Weights of a small image FSQ autoencoder.
Data: trained on single toy objects rendered from many sides on busy backdrops, 101725 training examples, 20.0 epochs.
Rows from block 1 of the decoder, named by matrix and row number. Rows with one number belong to one channel. Each number is 128 + 24 x the weight over its row's rms, rounded and kept within 0 to 255. All counts start at 0. After the name is the row's rms in percent of the matrix's.
# convs0: first 3x3 conv (decoder.mid.1.convs.0.weight, 128x128x3x3), inputs 52-64, a 3x3 kernel for each
# convs1: second 3x3 conv (decoder.mid.1.convs.1.weight, 128x128x3x3, transposed), outputs 52-64, a 3x3 kernel for each
convs0.90 086 [109 140 165 113 158 170 122  92 118 144 112 106 125 126 106 155 121 106 150 108 139 142 156 148 120 162 141 112 131 144 161 152 155 140 140 142 115 167 147 117 147 117 167 150 122 139 123 168 116 146 149 136 120 128 139 114 138 103 114 162 130 150 121 126 133 106 116 105 156 147 129 128 142 120 161 185 152 133 145 122 129 152 179  98 209 167 147 166 177 103 149 192  77 124 151 170 112 158 107 133 112 134 128 132 146 139 144 122 108 113 104 181 109  74 117  90 108]
convs1.90 085 [120 186 139 112 128 136 137 162 168 126 141 165 140 135 133 150 105 162 138 129 145 142 140 101 149 100  80 131 138 124 122 125 149 153 117  96 159 145 172 207  96 134 133 134 162  96 170 141  99 128 150 130 160 164 149 107 123 125 165 150 120 149 163 132 101 154 133 129 144 115 152 115 134 121 137 166 107  82  85 110 132 121 108 115 171 112 156 172  49 139 129 153 111  78  86 121 177 123 128 133 128 115 102 120 146 163 119 153 112 122 143 134 149 101 108 157 131]
convs0.91 120 [145 137 109 156 144 122 127 103 146 151 114 114 125 106 130 147 147  91 114 108 108 127 130 124 105 142 134 119 123 117 110 117 133 108 104 139  82 145 142  92 172 170  92 123  96 139  95 139 154 135 111  97  99 112 104 124 129 144 131 146 123 127 175 159 180 181 169 151 139  89 111 103 141 138 108 155 124 129 136 140 140 104 148 142 190 122 133 121 122 115 121 139 106  89 106  92 142 168 144 137 135 106 120 129 152 119 106 125 126  97  97 136  83  40 112 125 141]
convs1.91 117 [128 127 160 126  90  88 150 159 144 124  80 125 148 124 139 161 133 170 180 150 153 123 129 129 126 153 126 134 155 114 160 170 125 121 164 138 173 139 141  81  83 134 120 106 142 159 133 169 162 113 124 142 105 118 119 128 154 119  79  81 153 115 159 130 135 119 123 130 129 110 130 129  95 105 136 152 122 113 130 149  94 139 108 129 131 136 142 131 148 136 140  97 129 148 107 143 137 111 120 116 141 150 109 146 135 116 131 123 102 119 143 147 177 160 137 163 156]
convs0.92 117 [103  94 132 136 157  94 153 172  40 120 167 102 157 157 108 154 137 111 125 125 138 127 145 118 123 148 133 117 172  98 125 151 113 122 115 132 121 129 129 121 128 130 133 110 105  97 119 121  91 110 100 109 108 113 118 156 114 150 133 144 116 138 152 126 126 145 130 101 171 126 159 107 132 131 130 127 130 136 157 138 131 134 107 120 119 117 140 164 147 138 144 129 132 105 167 128 133  29 178 107 121 138 131 147 132 108 140 143 144 160 150 133 211 238 159 120 187]
convs1.92 127 [152 113 139 171 118 104 112 148 124 170 104 116 150 114 129 159  88 143 110 136 135 136 124 167  96 138 142  76 137 109  50 128  91 134 117 124 117 161 116 141 114  93 117 143 127 115 152 140 147  82 167 147 112 152 150 116 127 146 164 163 126 129 115 103 132 142 116 127 148 120 142 117 150 120 112 162 105 117 103 134 150 172 101 128 112 180 170  84 155 137 114 155 145  47 141 104 152 147 114  98 147 131 132 113 117 127 134 127  21 116  94   0  83 132 110 147 117]
convs0.93 106 [116 123 143 116 109 146 104 139 130 162 108 138 124 139 155 153 148 136 104  96 101 160 132  97 139 152 109 121 135 112 123 138 117 124 126 139 117 148 108 155 152 123 112 128 106  84  84 137 178 107 127 103 135 133 102  84 164 162  95 131 149 150 106 153 133 148 108 182 133 134 136 200 130 122 105  79 145 143 113 115 129 111 136 103 113 158 151 128 140 142 109 144 106 102 136  80 143 164 106 138 115 125 123 110 110 153 124 156 160 119 163 129 135 152 130 146 153]
convs1.93 111 [104 147 150 113 153 147 107 115 149 140 108  98 136 120  77 146 120 106 146 131 130 135 104 127 127 150 139 105 155 143 154 140 157 146 105 105 122 132 159 109  98 133 160 104 142 105 104 125 101 150 118  58 192 165 156 127  97 124 106 115 101 180 124 116 122 117 119  86 102 161 203 108 114 107 138 123 120 130 119 153 102 104 111 132  90 111 123 143 131 157 142 121 123 153  77 144 160 139 172  84 115 119 130 120 128 145 112 113 130 131 143 144 146 116  63 152 101]
convs0.94 086 [137 177 117 163 152 159 116 156 129 110 115 147 118 143 131  73 153 134 111 108 137 162 113 144 139 137 113  85 118  87  71 115 148 165 134 156  94 114 114 159 108  98 129 131 126 136 144 165 114 103 151 168 164 158 119 111 160 148 163  99 115 172 137  91 149 134 154 153 145 128  93 145  82  88 104 122 137 138 102 152 152 152 136 113 101 129 148 115  88 113 133 138 116 136 119  90 135 110 147 131  82 123 126 147 137 113 128 150 146 103 159 125 133 135 127 138 133]
convs1.94 085 [115 131 117 104 158 137 137  53  97 141 127 166 157 154 135 133 150 157 182 149 166 152 140  99 129 141 124 116  80 134 123 103 146 155 150 144 147 100 161 113 153 137 125 131 104 134 127 122 121 131 157  84  87 120 115 109 120  95  95 128 139 158 155 134 126 183 131  73 119 169 151  78  76  72 121 112 121 159 124 110 117  83  94 161  90 161 113 148 129 172 123 162 126 140 193  96 135 121  66  89  85  82 142  71  78 142 145 189 123 133 128 118 132 120 128  95 136]
convs0.95 084 [113 117 131 130  96 110 121 117 114 146  99 101 113 100 116 110 119 102  89 161 135 142 167 177 117 124 100 112 106  90 101 158 128  92 120 127  79  98 149 129  80 141 134 113 110 134 147 121 138 140 154 181 141 117 102 146 156 140 151 130 114 142 138 140 187 116 131  95 118  98 105 129 146 131 161 143 107 121 170 144 136 124 116 121 100 128 149 103 127 171  98 154 138 124  74 135 131 116 120 161 140 117 111 150 104 102 133 118 128  92 113 138 153 121 130 121 116]
convs1.95 077 [186 169 145 113 150 127 101 147 166 135 118 123 169 161 151 145 162 157 153 122 127  78  98 135 107 100 119 122  74 157 149 113 120 154 117  90 115 139 108 125 173 109 105 149 123 134 146 120 141 145 126 116 156  92 143 152 109  99 103 116 112 138 172 122 148 112 135 133 134 165  98 137 112 117 124 102 132 127  88 131 177  89 130 138 118 100 136 130 147 123 155 133 124 143 139 105 135  86 149 128 123 122 130 129 134 125 123 136 110  95 121 114  83 104 128 119  60]
convs0.96 089 [101  91 100 151 125 102 118 107 153 181 147 143 165  96 146 194 144 169 132 129 140  81 113 123 163 180 181 132 142 141  98 129 126 120 154 165 176 124 141 148 134 123 171  89 138 115 137 126 119 142 138 105 118 113 170 116 122 139 135 133 141 182 172 105 140 137 100 151 127 129 166 132 124 154 145 123 133 145 141 141 153 137 105  93 112 123 149 122 111 126 117 115 142 113 139 138 117 135 137 168 127 119 118 129 125 139 100  99 180 119 131 108  92 128 105 119 127]
convs1.96 089 [128 104 146 125 146 100 167 141 126 131 135  67 156 157  78  85 111  57 135  79  95 109 112 115 126 142 134 129 104  96 160 119 131 132 165 174 151 197 113 106 111 113  83 112 101 162 154 152 126 101 110 166 158 109 119 106 125 101 140 103 108 122 113 128 121 130 122  99 111 152 142 126  91 129 102  99 125 112 116  97  81 107 116 116 101 155 138 186 113 153 145 135 130 159 106 129 111 116 128 133 155 154 119 127 114 119 101  54  95 102 122 161 149 134 133 118 129]
convs0.97 108 [153 169 109 154 178 146 131 165 136 148 140 156 103 120  97 159 141 111 104 139 142 146 132 149 108 135 162 102  85 111  96 129 165 109 136 142 128 161 104 137 148  96  87 153 106 110  44 110 148 143 152 106 130 124 139 126 127 142 131 134 145 164 192 115  91 139 145 160 170 131 138 183 147 143 101 123 154 135 124 164 134 134 131 115  80 108 137 124 119 135 148 226 124 142 125 101 128 152 113 149 128 158 118 137 143 109 126 144 137  61 162 122  65 129 141  99 121]
convs1.97 106 [157 141 127 106 110 101 148  87  98 116 128  83  99 159 170  97 115 152 108 103 121 105 117 121 126 123 140 103 141 131 111 111 104 153 141 107 120 103 136 116 119 112 106 122 137 134 129 111 102 135 100  93 119 160 115 117 124 111 105 116 141 134 158 127  90 151  95  80 127  96 142 121 121 138 121  97 115 136 155  75 130 161 152 146 104 135 171  93 123 185 161 141 154 147 166 129  93  74  77 146 132 128 123 135 129 169 151 152 125 146 110 167 158 116 107 153 149]
convs0.98 100 [100 133 130 115 108  94 118 119 137 135 125 104 159 114 140 156 114 140 122 115 148 117 114 132 118 117 134 156 144 151 155 142 135 150 136 153 140 125 141 158 126 116 173 119 116 128 139 112 126 127 127 133  77 112 165 159 129 138 136 153 138 151 165 132 160 132 167 101 134 163 138 147  88 131 107 111 123 130 124  99 126 128 155 128 125 153 145 133 147 100  93 102 103  80 136  91 159 140 168 139 129 130 106  85 118  97 112 111 128 139 142 180 122 137 129 123 122]
convs1.98 097 [128 120  88 160 110 110 120 138 119 143 120 155 140 138 123 119 114 157 142 168 104 147  78 109 139 150 128 162 119 152 120 179 121 145 112 108 164 157 123 128 157 106 143 174 154 100 131  94 106  83 107 135 144 185 139  88 143 124  97 152 116 101 131 160 150 161 143 140  90 124 106  85 119 161 174 136 126 106 115 150 161 155 143 147 112  99 136 162 127  91 145  78 100 154 168 138 151 143 127 137 119 130 155 153 155 148 108 145  86 136 155 128 109 145 118 123 133]
convs0.99 100 [159 129 139 154 116  97 122 105 108 138 168 114  94 120  96 119 112 119 125 148 153 120 113 121 121 148 151 123 151 108 128 150  92 113 145 115 117  92 153 128 138 156 163 121 128 140 114 138 139 172 149 130 146 124 177 123  79 167 128  89 130 152 118 159 142 140 140 122 148 103  79  89 126 124 137 122 118 127 176 175 200 103 136 139 114 105 140 158 104 142 158 129 134 137 133 123 128 140 138 130 140 144 121 126 164  94  95  88 127 120 108 136 112 131 122 121 121]
convs1.99 091 [140 101 122 137 154  86 140 111  71 118  98 142 155 129 139 133  86  69 128 124 116 146 164 133 120 140 152 143 137 130 126 144 140 148 141 148 133 114 153 135 129 141 109 144 187 156 114 148  97 118 127 140 138 152 121 109 116 172 115  97 121 126 108 135 133 131 123 131 134 122 119  95  88  94 108  93 141  84 141 134  88 153 150 105 134 143 119 139  79  82 124 135 135 111 116 119  96  80  95 127 124 136  91 135 216 125 144 173 131 121 132 112 138 184 143 161 169]
convs0.100 132 [170 129 127 179 153 138 122 128 157 138 132  93 160 125 133 150 137 145 118 115 121 110 132 136 113 113 118 151 128 146 124 131 130 127 114 144 142 173 171 144 159 131 108 149 130 156 124  96 138 186 154 112 149 117 140 123 127 130 113 118 113 130 145 135 139 174 156 121 134 141 126 142 136 119 133  98 137 168 146 140 139 116 132 128 127 147 129 102 123 144 110  53  71 111 103 118 133 138 117 135 127 140 111 137 116 142 120 141 168 117   4 136  85  49 138 119 117]
convs1.100 134 [135 104 127 126 129 118 148 115  92 108  97 121 142 114 162 131 106 172 178 130 117 109 129 153 112 152 135 125 165 118 114 144 110 139 173 160  87 134 132  71  92 116  53  56  97 100  89 138 169 120 178 118 120  82 158 120 128 117 103  86 134  83 121 158 120 152 125 130 116 149 108 127 151 102 122  99 109 128 114  89  91 106 129 142 104 113 129  51  69 136 135  78  90 152 108 154 171 114 156 164 152  94 118 115 126 124 137  89 136 123 151 152 113 155 137 157 101]
convs0.101 083 [136 111 141 133 159 150 174 128 165 182 126 111 166 164 105 220 111 161 124 107 131 151 118 152 134 141 111 147 111 155  86 155 156 105 130 123 138 104  77 153 142 126 154 144 106  97 126 113 104 149 132 108 129 153 118 123 127 112 126 169  90 148 125 143 122 127 136 170 120 119  96 130 156 122 156 146 143 169 126 117 128 111 140 103 117 149 145 139 107 112 132 135  85 172 178 146  75 118  74 156  96 119 119  99 113 142 126 125 139 139 145 112  97  95 184 137  74]
convs1.101 073 [145 105  98 106 172 140  92 137 113 141 144 129 154 149 129 146 137 166 104 113 129 101 109  83  98 157 118 137 143 179 114 110 164 118 119 152 123  91  74 163 159  99 119 155 106 145 115 116 139 119 117 106 119  83 160 101 143 115 140 134 144 132 146  86 163 122 139 111 150 135 146 148 119 129 123 110 106 152 120 150 165 123 121  93 128 125 113 154 143 126 114 147 118 172 116  97 115 137 103 132 131  90 154 177 100 113 164 135 131  95 151 128 119 147 123 147 108]
convs0.102 102 [118 109 119 166 197 165 120 133  99 154 125 114  88 148  97 179 103 102 108 112 141 152 112 111 118 144 123 131 110 137  82 143 144 125 147 138 123 121 123 115 120 131 116 123 107 140 144 129 144 155 141 128 118 153 154 134 133 166 127 117 130 102 124 124 108 101 124 134 140 128 105 119 140 125 118 105 138 142 108 120 138 106 134 130 180 148 154 151 146 103 100 117 116  84  66  87 103 152 111 177 182 156 105 111 107 118 115 141 110  87 123 156 148 131 132 122 122]
convs1.102 096 [130 153 142 122  98 131 167 202 147 128 159 137 115 117 146 151 162 172 154 121 155 127 135  85 155 115 180 136 153  99 121 109 150 118 161  96 144 143 149 113  93  63 142 119 122 156 129 146 151  66  83 117 126 121 124  97 116 125 144 163 135  87 131 147 109 130 151 128 156 170 132 147 148 142 161 106  96 147 164 133 109 148  92 124  66 107 101  90  63 165 163 148 158 155  90 120 157 146 116 123 140 125 146 136 131 111 105 131 102 139 125 130 156 168 137 151 187]
convs0.103 090 [182 118 109 113 126  89 135 192 170 129 104 142 117 128 148 111  96 137  87 117  94 151 147 106 112 140  98 137 143 138 167 165 128 152 167  77 123 105 203  96  91 126 106  74 128 107 144 113 132 136 136 103 122  99 121 101 141 110 145  75 121 178  72 135 141 108 125 129 159 125 163 113 142 119 119 134 130 109 120 106  94  95 113 130 119 112 121 138  80 144 109 155 138 110 139 131 107 147 126 135  98 135 137 132 158 163 124  90 124 106 131 133 111  57 105  96 167]
convs1.103 103 [150  78 160 132 112 140 134 132 107 149 140 164  91  93 122 170 130 135  94 101 119 126 127  76 140 151 115 107 121 128 124 110 110 107 151 119 144 147 148 162 109 151 117 174 147 141 172  96 120 101 126 100 104 155 129 115 124 134 165  73 158  98 125  94 146 110 104 134 118 113 118 172 160 129 120 153 129 116  89  99 129 129 180 122 132  92 180 155  89 153 117 101 102 155 130 134 110 166 140 134 113 113 105 149 123  98 154 124  96 175 160 159 104  72  93 129 131]
convs0.104 119 [111 140 104 128 217 103 107 194 140 104 133 135 126 115 101 114 146 172 110 117 148 129 158 140 113 127 147 135 161 162 141 106 174 147 140 162 134 133 136 116 106 166 117 117 111 158 143 117 155 195 202 122 151 121 119 110  89 115 172  90 134 116 110 130 121 136 115 176 132 132 120 145 117 155 117 118 160  94 120  97 139 127  96 137 100 121 127 115  93 132 127 159 115 128 104 138  79 140 156 155 154 123 116 148 162 136 151 142  98 130  98 111 185 119 113 118 102]
convs1.104 125 [112 122 119 105  47 130 136 156 145  83 106 135 129 153 108 102 130  94 131 155 117 147 156 138 123 171 132 119 138  92 106  73 117 142 101 125 121 136 162  48  70 159  99 127 170 122 114 113  99 129 131 134 157 101 151 109  90 111 160 122 119 103 102  85 100 125 117 108 105 128 159 142 108 161 141 117 109 153 173 131 135 144 130 126 104 189 113 129 176 117 155  77 145 123 135 119 124 127 148 139 133 126 124  77 154 140  91 110 159 131 145 124 154 172 120 134  97]
convs0.105 097 [126 124 135 171  70 164 108 146 123 131 114 116 108 124 136 147 133 129 122 105 126 115 129 106 131 127 121 169 139 114 140 101 137 109 133 129 128 120 123 116 156 111 128 118  98 129 119 140 129  99 132 138 146 162 165 102 139 135  86 120 141 122 161 127 144 124 130 166  90 113 154 134 118 105 127 131 138 104 153 116 106 115 138 133 161 134 113 135 142 133 104  95  84 118 109 107 131 153 137 140 156 126 111 128 134 118 107 104 118 122 121 139 128 140 122 139 118]
convs1.105 095 [137 133 134 130  97 107 104 137 146 119 123 109 131 115 139 133 114 121 132 113 165 154 141 112 157  90 153 155 112 158 114  66 103 141 124 138 109 140 126 175 127  97 149 134 121  99 114 164 152 106 148 128 173 129 120 116 120 100 127  74 113 163 134 148 116 153 138 160 151 142 130 115 186 104 125 140 149 124 143  54 124  85 123 112 161  93 125  98 152 140 106 123 116 128  97 148 150 168 152 121 137 110 113 150 158 157 128 142 132  79 111 148  84 134 148 140 110]
convs0.106 122 [132 141 128 127 103  92 167 122 115 148 117 153 116 133 146 150 125 131 164 148  99 157 112 126 176 137 153 159 123  68  83 184  93 134 131 106 156 129 127 172 141 147 180 141 164 107 121 125 116  58 109 134 159 138 158 122 149  97 115 171 126 138 119 112 121 144 138 111  92 118 148 171 162 150 128 165 124 128 133 117  94 135 154 123 109 113 107  83 135 120 117  95 138 156 141 116 140 150 100 110 113 129 105 110 123 103  98 134 131 121 148 186 142 155 100 115 128]
convs1.106 125 [104 128 124 112 182 112 137 109 107 127 117 117 113 111 129 125 121 114  98 111  60 151 166 103 138 119 103 132 145 115 122 145 122  93 128 101 129  58  99 144  77  99 130 127 101 114  98 143  62 191 144 125 138 161 144 135 113 162 125 123 119 150  98 134 114  99 142 166 161 103 109  97 143 132 126 152 124 109 132 120 113 128 154 154 164 103  90 144 137 164 117 156 119 125 177 130 125 171 147 115 118 100 130 120  96 127 147 120 140 128 141 148 151 110 161 141 121]
convs0.107 107 [153 153 140 153 116 139 109 171 134 132 128 136 145 146 152  96  95 116 133 156 156 139 119 107  86 107  86 105 125 138 131 162  93 146 110 132 118 137 123 127  91  84 116 101  62 113 155 149 125 116  93 150  80 119 106 154 158 148 154  98  92 139 129 116 104 133 133 146  99 131 112  91 143  96 126 107 105 136 136 123 104 154 108 137 139  99 125 118 130 124 136 104 121 100 108 134 186 113 144 123 130 131 148 151 117 166 140 121 150 173 151 104  86 148 160  92 141]
convs1.107 112 [129  97 134 110  92 121 123 102 134 134 138 165 142  98 119 145 145  97 133 130 113 156 128 176 114 107 124 121 112  99 138 124 128 113 113 136 128 140 132 108 100 139 131 118 151 101 109 123 129 132 162 121 107 153 118 141 149 156 109 116 144 139  82 116  98 108 143 166  89 161 179 134 111  96 109 150 135 102 140 128 145 105 124 142 128 140 179 110 159 123 143 158 143 133 143 108 158 121 143  85 131 129 128 157 121 132 118 104 152 137 128 128 128 144  93  61 155]
convs0.108 125 [131 148 127 154 131 128 111 118 134 124 117 142 123 130 102 122 116 129 130 137 122 114 113 116 121 132 142 128 134 112 161 139 154 135 137 114 138 150 133 143 133 139 127 143 115 129 117 112 122 124 123 130 113 127 118 139 140 138 120 127 131 127 144 118 136 114 101 234 121 121 160 115 144 112 126 113 115 138 121 124 127 131 120 124 168 125 140 112 144 126 133 128 115 116 181 165 135 145 128 117 125 142 128 148  96 145 125 145 130 126 122 130 120 111 134 146 117]
convs1.108 116 [133 119 120 127  77 163 148 123 120 109 130 111 131 110 142 129  86 138 145 134 149 122 151 131 126 101 147 137  99 128 128  31 122 147 134 109  82  94 135 115 140  70 103 133 132 140 146 150 135  80 105 139 116 115 105 157 113  59  88  91 127  92 142 127 131  93 115 108 108 133 113 145 119 128 155  90 161 125  98  80 119 147 119 130  96  98 102 147 113 118 125 137 137 137  70 109 120 120 119 129 124 118 120 116 125 136 119 150 119 145  99  99 134 149 141 116 112]
convs0.109 075 [154 125 112  89 112 116 161  84 118  90 107 122 136 130 148 133 128 122 128 126 116 135 151 125 119 110 116 107 150 156  78 131  84 141 115 133 111 120 109 138 140 114 118 136  88 109 140 141 112  86 111 158 130 119 103  65 138 152 132 127 137 147  93 139 122 142 116 103 162 153 143 129 109 145 119 120 104 145 155 131 116 145 145 156 120 110 115 127 157 135 154 128 161 135  59 151 143 135 120 145 155 137 108 164 142 138 154 141 147 121 139 159 127 100 169 106 145]
convs1.109 080 [147 166 151 122 153 142 167 133 138 112 130 125 145  83  84 176 131 146 128 133 149 125 167 152 125 169 134 151 172 126 203 141 146 132 138 144 150 132 129 110 161 144 123 121  87 148 221 147 147 137 162 135 156 115 160 113 157 176 133 105 162 128 169 114 126  65 129 129 158 132 152 145 106 144 144 131 120 128 108 148 181 126 125 111  80 149 109 109 145 127  67 113  94 130 108  96 136 129  93 110 158 149 108  90 156 115 136 138 125 168 117 132 156  97 127  89  88]
convs0.110 134 [120 133 127 101 238  94 124 101 113 124 127 140 129 139 122 112 130 140 127 111 142 129 136 128 125 153 119 119 157 115 144  78 167 110 123  94 125 129 130 114 132 113 114 115 121 116 120 122 150  36 160 117 123 132 138 150 150 143 160 132 115 105 140 144 119 151 151 143 116 129 102 134 120 126 126 126 119 132 127 122 136 141 114 131 104 196 112 135 154 136 115 117 133 127 118 144 115  80 123 150 147 113 101 148 150 109 154 134 120 118 124 116 165 126 105 122 126]
convs1.110 111 [129  94 133  86 134 163 142 136 130 185 138 153 117 126  98 140 116 116 147 127 127 111 171 113 126 144 110 138 113 152 122 166 121 109 124 131 124 134 121 117 168  82 152 129 111 149 157 124 158 208 118  81 125 148 120 133 144 171 209 153  98 183 174 126 147 131 171 151 130 135 184 133 137 116 141  97 146 125 134 119 123 143  99  64 109 104 120  90 126 148 120 121 131 145  58 145 158 179 143 128 132 162 129 111 168 140 124 166  70 136 113 135 157 126 137 130 132]
convs0.111 107 [142 139 137 100  61 144 120 100 158 126 141 125 151 149 186 106 122 113 171 156 175 142 160 157 182 153 172 150 106 115 139 142 143 106 103 125 128 163  83 147 162 113  87 127 112 139 176 158 112 125 153 129  86 117 150 150 128 146 178 169 166 169 137 136 127 117 142 118 150 153 152 142 151 141  89 136 137 154 138 132 139 109 118 133 146 119 130 120 110 110  91  91  96 137 151 172 162 168 111  85 104 111 123 153 104 125 114 125 154 103 150 160 146 115 111  99 128]
convs1.111 109 [134 123 132 147 126 140 157 152 134 168 151 174 103 127 149  95 123 129 121 130  88 123  78  95 143 100 111 159 136 117 145 131 128 137 146 147 132 119  97 121 116  93 159 115  95  83 174 161 146 128 118 156 105  66 112 130  75  76 108 127 147 142 118 130  94 109 108 149 134 122 132 112 126 137  99 148 137 101 104 125 132 164 146 132 141  96 114 110  99  85 110  84 153  74  94 143 129 123 146 115 122  92 138 130 141 121 130 156 174 138 174 152 145  93 169 126  91]
convs0.112 099 [116 110 121 134 119 128 151 121 100  90 124  93 115 148 128 139 188 149 128 118 125 151 145 148 145 130 139 118 122 128  84 124 180 118 124 124 118 118 171  86  76 160 133 133 127 142 142 146 122 120 138 119 116 152 170 141 106 101 103  80 120 145 147 138 125 171 159 183 123 177 142 113 111  96 127 135 161 128 120 135 114 124 144 101  96 100 124 123 106 148  88 101 180 101 175 134 107 115 179 162 128 109 123 130 148 102 148 141 140 151  64 119 142 144 126 165 112]
convs1.112 098 [138 150 146 132 121 129 131 131 131 105 109 161 126 136 126 137 154 145 175 171 113 121  93 101 143 144 131 181 125 134  74  72  93 154 167 121 120  95 149 156 153 114 135 150 121  99 130  80  69 141 169 137 122 139 138 146 136  67  72 105 155 108  75 144 143 101 104 125 109 138 127 138 123 131 138  98  82 111 146 112 157 110 123 120 125 128 121 153  73 135 110 140 131 154 149 118  48 174 153 137 139 156 141 114 169 102 135 132 135 180 161 158 124 134 151 175 101]
convs0.113 102 [142 156  93 151 155 153 132 153 132 115  87 196 149 102 156  89 111 174 127 120  91 137 137 144 114 117 107 126 141 122 142 105 131 130 147 130 133  99  93  87 126  83 121  83  91 113 166 125 113 164 138 138 114 121 122 142 156 130 158 173 141 135 137 122 111 126 138 129 153 141 130  95 152 111  95 121 150 125 130 123 132 130 134 141 150 131  93 133  75  83 151  89 125 118 104 109 128 138 124 116 138 142 121 131 135 144 134 123 136  72 139 150  78 119 114  75 150]
convs1.113 104 [149 138 121 132 181 133 128 142 112 123 178 120 101 166  95 136 174 135 123  98 124 118 141 134 112 161 135  84 115 129 116 135 128 107 111 133 147 111 142 116 122 125 154 157 141 111  90  96 103  36 118 170 104 165 140  82 132  90 137 139 138  69 111 112 139 150 137  99 120 113 111 169 156 119 162 157 117 115 107 117 154 152 123 112 173 172 133 146 113 117 114  69 134 165 155 143 119 119 160 118 133 142 132 116 175 100 102 161  77 151 117 142 145 107 116 144 103]
convs0.114 101 [127 143 157 127 153 139 128 130 122 125 141 141 138 150 127 114 140 103 148 122 140 132 147 125 128 129 128 112 120 120 144 109 109 177 133 142 132 123 130 139 149 133 133 111 128 123 135 156 140 159 160 148 171 182 156 166 164 136 191 141 111 115 159 115 151 124 125 112 171 142 168 152 128 142 129 113 126 110 144 136 161 132 115  95 167 117 118 114 112 127  86  97 130  38   6  81 156  99 110 136 171 135 111 117 141 134 137 144 125 137 128 135 155 110 111 126 120]
convs1.114 097 [100  88 133 102 125 153  84 114 139 138 161 150 129 135 150 134 127 130 141 133 121 109 125 103 135 104 115 115 130 144 165 136 129  94 123 154 134 125 115  75  90 162 155 164 137 133 154 121 127 151 123 117 121 133 124 145 161 129 112 124 133 130 136 145  97 109 107  96  78 125 112 123 168 139 156 138  95  95 168 103 140 155 142 110 166 131 100 141 140  99 112 158 199 108 174 150 106 106 135 126 156 171 145 133 138 175 122 144 122 126  90 156 154 198 137 132 140]
convs0.115 092 [122 118 124  91  98 108  98 153 117 170 118 123 115 115 107 137  98  94 137 148 137 102 118 136  54  92  93 155 151 108 185 121 150 142 120 152 163 144  97 122 127  67 135 156 110  57 132 150 116 122  91 124 129 126 137  74 130 136  69 170 137  92 153  96 104 142 142  94 151 104 125 174 132 132 111 109 113 143  93 131 135 117 129 128 151 116 123 105 141 139 152 117 127 134 141 165 118 115 148 134 140 121 114 162 132 128 121 129 119 106  90 142  94  99 148 116 112]
convs1.115 097 [ 71 121 142  93 155 223 127 101 147 132 155 153 137  89 147 116 164 113 163 128  99 130 133 105 143 111 106  97 148 144 161 113 114 137 116 139 140 142 109  70  98 191  96 108 125 137 137 100 101 135 123 124 134 122 124 168 122 128 176 121 106 134 130 122  90 130 140 123 103 113 154 130 141 135 137 134 150  96  72 125 116 137 156 129 126 131 111 116 167 141 107 144  99 129 125 102 158 111 106 156 155 132 119 128 177 111 108 140 114 104 111 201 159 117 139 104 157]
convs0.116 098 [134 120 139 113 125 130  84 143 143 202 116 133 244  97 131 140  92 129 157 149 145 163 130 119 174 149 123 148 127  89 166 129 133 126 106 131 148 111  84 173  97  31 190 159 164  91 124 109 164 181 115 144 100 128 122 148 124 136  97 175 138  99 136 131  81 114 135 146 126 149 131 117 174 114 127 205 126 152 119 115  68 138 144 138 121  93 115 168 116 125 119 141 149 119 115 130 128 105 139 162 144 143 119 106 103 133 149 153 144  84 114 105 105 111 125 143 149]
convs1.116 096 [103 114 141  76 110 170  89 103 132 135 140 119 110 110  80  84 107  84 147 146 138 138 119  89 161 132  88 134 107 138 152 154 117 132 137 156 106 120 107 122 136  75 122 115 119 151 169 141 123 140 138 115 108 138  97 113 152 106 157 107 156 129 141  89 109  99 145 113 130 157 125 144 141 119 121 167 155 129 153 181 116 151 131 139 206 137 123 142 147 144 102 125 150  98 127 116 139 161 120 128 137 133 114 130 135 113 143 133 127 135 119 163 140 169 176 143 126]
convs0.117 107 [127 120 139 130  95 114 166 101 104 130 127 143 102 144 101 102 101 109 141 134 142 129 130 139 119 107 126 137 130 141 147  72 119 112 126 112 144 102 119 108  41  72 144  83 140 144 138 114 134 154 130 153 166 156 174 133 144  94 150 134 127 142 121 150 146 130 139 143 150 141 182 132 121 161 110 133 146 117 122 125 117 117 128  92 116  96 154 138 106 118 107  55 137 153 122 112 103  68 113 109 140 121 121 136 160 113 137 154 117 133 131 126  88 102 127 140 131]
convs1.117 110 [152 144 116 124 108 119 122  93 124 144 122 126 125 127 171 105 126 142 100 181 147  96 124 165 120 128  81 151 107 146 103 126 106 130 105 128 114 107 136 120 130  88 132 156 157 123 119 135 103  79  98 151 153 120 135  89 146 114 152 189 130  71 161 146 123 125 122 106 182 117 144 108  97 138 144 109 107 137 125 133 141 150 129 135 102 105 145 136 134 123 147 128 111 142  82 101 109 154 105 142 143 105 116 144 120 118 118 141  72 111 134 160 109 115 110 118 108]
convs0.118 124 [135 109 132 139 125 122  97 123 113 118 135 159 130 150  94 175 167 150 115 126 121 133 151 117 111 121 132 111 110  94  95  74 146 128  84 119 113 115 133 137 153 135 126 127 114  99  54 139 106  72 124 137 116 148 112 111 148 126 124 148 145 104 110 140 138  94 158 162 137 123 143 120 125 160 110 151 115 115 110 114 124 121  93 110 102 118 145 158  94  95 152 153  95 123 117  65  75  93 136 172 147 137 121 137 176 179 144 164 126  81 156 135 132 173 145 173 128]
convs1.118 126 [170 137 143 138  87 116 130 143 156 135  95  96 136 134  87 150 166 117 146 119 110 142  85 107 147 150 146 133 131 117 166 134 131 130 126 176 154 141 149 143 105  94 108  81 113 114 140  94 148 191 131 103 107 163 135 144 143 133 104 105 133 145 113 154 153 160 139  87 117 191 158 136 149 155 144 120 135 116 133 130 124 116 142 144 132  52 121 160 132 125 112 125 110 159 144 147 157 152 153 112 137 135 133 116 139  85 131 122  99 108 113 129 150  86  68 162 133]
convs0.119 115 [125  95 114  95  90 104 178 170 135 115 125 131 116 158 128 122 131 120 104 137 141 126 121 133 137 143 133 112 146  86  72 203 138  75 143 113 142 126  86 129 136 144 116 103 125 117 130 112  84 136 158 122 107 147 109 107  95  65  94 151 120 145 121 125  87 113  81 126 127 133 123 127 155 106 139  97 129 144 130 131 125 133  91 109 119 132 133  83  99 126 129 119 105 178 181 150 140 140 129 107 144 138 159 124 122 139 108 114 125 140 132  91 138 138 107 175 107]
convs1.119 121 [176 157 117 148 119 163 135 138 126 167  96 112 121  73 144 149 114 160 129 157 108 125 126 126 114 119 119 148 163 178 151  97  96 148 126 138 131 101 128 125 165 137 137 145 131  85  92 125 117 129 156 139 105 119  99 141 133 125 112 121 112 112 139 146  90 108  97 117 103 150 137 120 129 168 130  92 155 140 141 120 111 117 124 136 119 144  64 146 131  90 155 197 165 143 134  79 140 146 155 156  92 139 162 119 108 136 112 151 122  92 127 145 137 153 118 158 102]